Weights of a small segmentation model.
Model: 0.523M parameters, arch unet, norm groupnorm, activation leaky_relu, widths [64, 64, 128].
Data: trained on rendered solids tumbling over patterned floors, 97500 training examples, 23.6 epochs.
Rows from block 5 of a small segmentation model, named by matrix and row number. Rows with one number belong to one channel. Each number is 128 + 32 x the weight over its row's rms, rounded and kept within 0 to 255. All counts start at 0. After the name is the row's rms in percent of the matrix's.
After each channel's rows are labels from the 100 images, of 14848, where the channel reaches its highest value: "strongest on" is what is common among them; "lies over" is the class under the peak. Only what is clearly more common there than usual is listed. The data: rendered solids tumbling over patterned floors. In brackets: how many of the 100.
# convs1: 3x3 conv (model.mid.1.convs.1.weight, 64x64x3x3, each kernel summed), inputs 32-63
# convs2: expand pointwise conv (model.mid.1.convs.2.weight, 128x64x1x1, transposed), outputs 26-51

convs1.34 102 [116 144 125  89 101  99 145  63  95 158  85 166 149 168 175 149 111 133 157 116 157 148 102 126 130 146  90 116  99  83 135 117]
convs2.34 100 [182 100 177 136 138 159 143 133 151 142 146 147 156 161  60  92 147  68  83 110 184  91 166  38 124 150]
strongest on: octahedron (35); largest object: octahedron (28)
lies over: octahedron (32)

convs1.33 089 [166 145 126 133 128 139 127 109 150  66  87 110 110  77 104  78 126 164 160 149  54  91 186 166 137 121 125 119 146 155 140  74]
convs2.33 087 [113 117 146  89  88 118 130 140 162 108 101 115  80 119 186  75  91 144 178 119 114 119 140 102 128 136]
strongest on: cube (33); largest object: cube (30); dodecahedron (25)
lies over: cube (31)

convs1.49 106 [107 198 146 114 156 132 150 110 159 132 145 118  84  93 167 159 128  96 100 122 136 119 147  80 170 175 136 136 197 183 128 114]
convs2.49 106 [163 133 139 111 128  98 201  83  67 128 131 158 113 129 135 158  77 123 115 163  84 109 196 106 129 149]
strongest on: torus (42); largest object: torus (30)
lies over: torus (39)

convs1.62 096 [104 172  79  90 169 124  83  85 143 128 126 130 125  90 144 149 125 109  58 111 153 171 126  49 149  91 155 163 141 186 107 101]
convs2.62 106 [109 154 120 139 145 138 151 131 146 152 182  82 138  74 128 152 177  84 104 156 116  62 153 132 121 170]
strongest on: torus (36); egg (35); largest object: egg (31); largest object: torus (29)
lies over: egg (32); torus (32)

convs1.48 093 [173 132 137  84 129  88 113  90 137  93 189 157 113 129 132 182 141 126 117  95  74  93 146 104 156 120 117 128 119 210 172 130]
convs2.48 106 [116 119 170  99 101 135 150 100 135 181 103 114  92 155 143 121  68 116  62 116 135 144 130 108  82 161]
strongest on: egg (28); torus (26)
lies over: egg (25)

convs1.60 100 [ 87  91  53 103 133 107  94  86 192 118 148 118 103 121 105 122  92 217  85 165 172 135 182 193 181 110 105  98 118 176  88 139]
convs2.60 103 [106 115  88  62 171 120 124 136 119 135 135 184 154 148 180 110 126 143 111 121 200 142 144 113  92 177]
strongest on: bowl (40); disc (35); largest object: disc (33); largest object: bowl (32)
lies over: bowl (35); disc (34)

convs1.61 096 [140  98  90 131  69 193 123 117 118 130 145 167 118  94 121 179 147 118 102 119 114 159 114 111 146 154 140  77 162 121  69 131]
convs2.61 105 [166 103 194 107 170 118 192  94 129 103 176  94 111  96 105 138 120  78 118 159 142 175 128 163 127 148]
strongest on: cone (38); pyramid (29); wedge (27)
lies over: cone (28)

convs1.12 116 [133 130  72 109 149 118 137  81 145 134 101 103 113 132  78 134 158 215 147 109 173 144 134 175 127 178 169  58 154 140  80 122]
convs2.12 102 [176 154 114 127 117 152 115 159  85 155 138 134  34 147 136 108 148  98 127 143 219 144 134 140 164 127]
strongest on: disc (34); largest object: disc (30); dome (28)
lies over: disc (32); dome (25)

convs1.1 116 [107  94 108 134 140 158 122 125  95 166 110 125  85 111 180 135  89 117 136  76 140  88 121  83 160  94  85 185 114  80  65 130]
convs2.1 098 [125 116 103 187 132 121 110 132 125  85 110 100 107 130 113 126 102 147 198 110 109 142 165 159 114 100]
strongest on: bumpy ball (83); largest object: bumpy ball (82)
lies over: bumpy ball (83)

convs1.45 091 [ 69 118 122 130 119 131 135  77 132 116 102  97  97 157 177  92 188 188  68 118 125  93 135 112 101 139 131 185 162 137  92 176]
convs2.45 097 [125  98 132 154 166 127 149 114 172 166 120 149 109 116 134 125 173 162 139 198  93 153 126 184 113 135]
strongest on: torus (52); largest object: torus (44)
lies over: torus (43)

convs1.57 096 [ 86 128 120  96 140 116 102  83 119  94 121 109 180 176 125 155 102 130 153  87  82 146 180 210 120 130 180 118 142 139 128 107]
convs2.57 090 [117 126  95 169 116 157 139 154 182 127  93  95 146 129 119  89 152 106 119 130 116 150  44 138 101 137]
strongest on: tube (37); largest object: tube (32)
lies over: tube (30)

convs1.32 095 [182 127  51 115  50 194 147  66 108  86 159 152 129 126 113 122 140 148 136  87 136 131 141 111 122  90 100 133 138 187 109 111]
convs2.32 100 [110 114 169 154 123 116 136 110 129 138  98 123 106 143 107 168 109  78 133 130 102 120 146 164 165  70]
strongest on: dome (43); disc (32); largest object: disc (29); largest object: dome (26)
lies over: dome (30); disc (28)

convs1.51 095 [139 114 202  92 103 143 104 137 111 110 123  85  90 201 142 191 142 149 135 125 115 170 176 139  91 175  74 103 167 121 122 125]
convs2.51 101 [137 173 136 113 145 110 135  99 153 123  93 147 132 107  95  96  94 148 109 148 143 144  90 108 131 115]
strongest on: tube (36); largest object: tube (30)
lies over: tube (29)

convs1.25 098 [113 152 152  82  72 134 145  54 103 162 104 133  99 117 136 138  95 148 115 130 198  86 148 123 134 202 122 119 148 105  61 129]
convs2.25 094 [129 133 183  71 143 119  63  87  81 132  88 106 153 122  52  80 152 149 211 134  65 196 115 168 134 121]
strongest on: tube (26)
lies over: tube (25)

convs1.10 107 [ 78 155 141 137 134 172  91 107 152 103  66 123 133  99 147 165 117 112 105 114 154 160 112 135 149 119  96 185 109  67 194 150]
convs2.10 100 [ 90 115 149  91 112 152 170 136  92 107 101 127 151 152  71 142 100  79 104 145 173 163 157 123 146 187]
strongest on: cylinder (40); largest object: cylinder (33); capsule (32)
lies over: cylinder (30)

convs1.0 117 [ 89 178 120 146 130 100 159 106  85 146 104 105 128  97 174 112 146  77 118 103  53 106  82 138 119 107  89  83 116  95 109 126]
convs2.0 103 [145 143 111 196 115 104 130  94 123 130 185 119 101 161 135 173 159 106 167 184 133 124 140 139 140 143]
strongest on: jack (69); largest object: jack (59)
lies over: jack (68)

convs1.46 115 [122 132 142 162 182 150 166  98 135 127 132 121 148 125 128  91 151 125  97 125  96 111 145 115 104 109  91 121  74 104  83  75]
convs2.46 102 [153 165 145 110 185 147 152 179  78 159 162  89 142 173 119 104 101 140 116  60 158 118 142 132 134  96]
strongest on: bumpy ball (45); largest object: bumpy ball (40)
lies over: bumpy ball (40)

convs1.9 086 [135 128  62 176 155 167 117 184 163 154 178  95 111 124 141 182 125 169 130 143 107 111 117  86 121 106 118 156 157 140 120 128]
convs2.9 121 [143 106 126 159  96  84 163 109 101 171  72  97 116 157 103 110 136 150 118 101 115  86 142 145 123 105]
strongest on: cone (37); octahedron (25); largest object: cone (25)
lies over: cone (29)

convs1.8 091 [104 145 148  94 105 135 105 125 146 181 172 169 158 109  64  96 139 162 103 157  96  89  73  74 217 120 107  91 132 152  97 164]
convs2.8 095 [164 108 114 133 155  91 101 135 112 137 135 187 115  93 117 123 107 145 166  89 120 124  99 123 118 140]
strongest on: count: one (57); capsule (36)
lies over: capsule (30)

convs1.40 080 [134 123 152  60 131  92 114 102 156 140  89 186 154 115 146 153 162 148 140 182  89 135 149 122 133 121  59 144 162 143 118  65]
convs2.40 099 [ 78 118 116 110 125 109  72 170  94 113 116 142 146 152  76 104 173 120 141 119 143 179 123 112 109 118]
strongest on: tube (38); largest object: tube (37)
lies over: tube (37)

convs1.13 108 [ 97 156 168  95 169 125 192 106 143 179  97  56 145  98 135 128 104 181 137 166 168 122 170 120 115 159 110  58 109 119 142 119]
convs2.13 100 [134 102 117  89 192 155 140 158 109 160 135 206 125 138 105 194 104  94  80  69 123 115 113 119 171 157]
strongest on: torus (29); egg (27); largest object: torus (25)
lies over: egg (26); torus (26)

convs1.15 090 [109 164 106 206 106 134 124 171 162  94  91 112 137  82 176 149 137 112 119 148  75 136 163 165 145  70 142 106 114  97 168  56]
convs2.15 089 [115 152 126 103  73 143  84 156 149 165 120  71 104 127 113 131 124 152 156  89 139 103 138 109 184 121]
strongest on: dodecahedron (31); largest object: dodecahedron (30); hexagonal prism (28); largest object: hexagonal prism (28)
lies over: dodecahedron (30); hexagonal prism (28)

convs1.29 088 [107 155 146 118 157 158 140  71  93 158 161 176 119 139 111 153 134 117 137 121 130 173 151  41 154 121 122  81 115 176 120  71]
convs2.29 098 [ 98  51 134 208 126  82 118 130 193 101 176 119  99 147 136 135 127 154 117  69 110  73 173 119  93  76]
strongest on: pyramid (36)
lies over: pyramid (30)

convs1.50 132 [ 84 101 147 109 146 110 125  41 128 161 129 190 128 155 126 130  81 146 157 132 170 157 162 112 117 113  98 125 154 154 167 107]
convs2.50 119 [116 143 205 134 135  61 119  97 132  97  95  70  77 140 159 135 155 119 147 136 127  97 132 184 157  93]
strongest on: wedge (34); cone (32); largest object: wedge (26)
lies over: wedge (32); cone (26)

convs1.31 108 [115 116 131 154 175 138 116 160  98  85 115  92 145 169 119 168 123  86 129 103 221 166 135 134 102 111 173 125  89 109  91 146]
convs2.31 112 [122 161  99  90 204 145  41 106 139 125 104 126 124 122  63  79 109 159 116 120 117 226 149 125  74 109]
strongest on: octahedron (47); largest object: octahedron (38)
lies over: octahedron (47)

convs1.27 099 [ 82 126  80 136 105 178 150 118  90 111 122 165 155 139 133 165  97 129 133 117 126 122 138 129 154  92 126 107 123 127 143  92]
convs2.27 103 [100  96 115 134  75 122 113  92 139 131 202 156 141 131 141 171  92 110 152 139 110 145 164  85 172 112]
strongest on: bumpy ball (32); cog (29); largest object: bumpy ball (28); largest object: cog (25)
lies over: bumpy ball (29)

convs1.18 091 [ 27 154 144 160 133 105 152  97 120 105 118 101 176 117 105 127 192 112 136 134 140 128 149 125 123 142  92  84  89 107 167 171]
convs2.18 092 [111 195 120 123 115 172 108 113 129  80 141 116 166 104 203 176  82 184 179  84 117 170 165  93 114 125]
strongest on: cylinder (38); largest object: cylinder (25)
lies over: cylinder (26)

convs1.56 108 [157  74 116  82  73 130 116  71 149  75 121 138 132 149 139 149 130 118 112 152 111 158 151 111 102 131 111  66 131  89  95 130]
convs2.56 109 [152 117  97 145 151 154  70 169 108 140  83 174  90 105 123  97 144 149 138  76 117 129  92 144 107  99]
strongest on: cylinder (29)
lies over: cylinder (25)

convs1.24 111 [164  90 135 134 147 158 106  83 107 137 143  92 171 198 139  92 133 154 158 128  91  70 127  92  94 176  78 187 169 157 143 153]
convs2.24 102 [168  64 148 134 140 119 134 111 114  93  96  86  92 108 133 137 151 155 109 143 102 101  73 105 120 142]
strongest on: torus (30)
lies over: torus (25)

convs1.16 114 [106 163 126 118 146 142 139 152 103 110 144  75 128  47 158 154 166  66  76 104  75 151 129 143 139 185 111  65 121  81 110 149]
convs2.16 100 [121 158 149 151 102  90 129 105 166 118 124 126  81 224 171 127 115 148 137 178 114 148 133 159 205  91]
strongest on: cone (41)
lies over: cone (33)

convs1.52 104 [117 124  94 131 124 166 154 123 138 202 113 133  98 117 126 111 158 134 166 117 118 164 130 110 116 152 124 208 176 156 101 111]
convs2.52 097 [165 146 121 162  54 156 139  88 131 137 148  76 152 133 116  53 106  93 174 111 158 128 193  80  65 181]
strongest on: spring (35); egg (32); largest object: egg (26)
lies over: spring (25)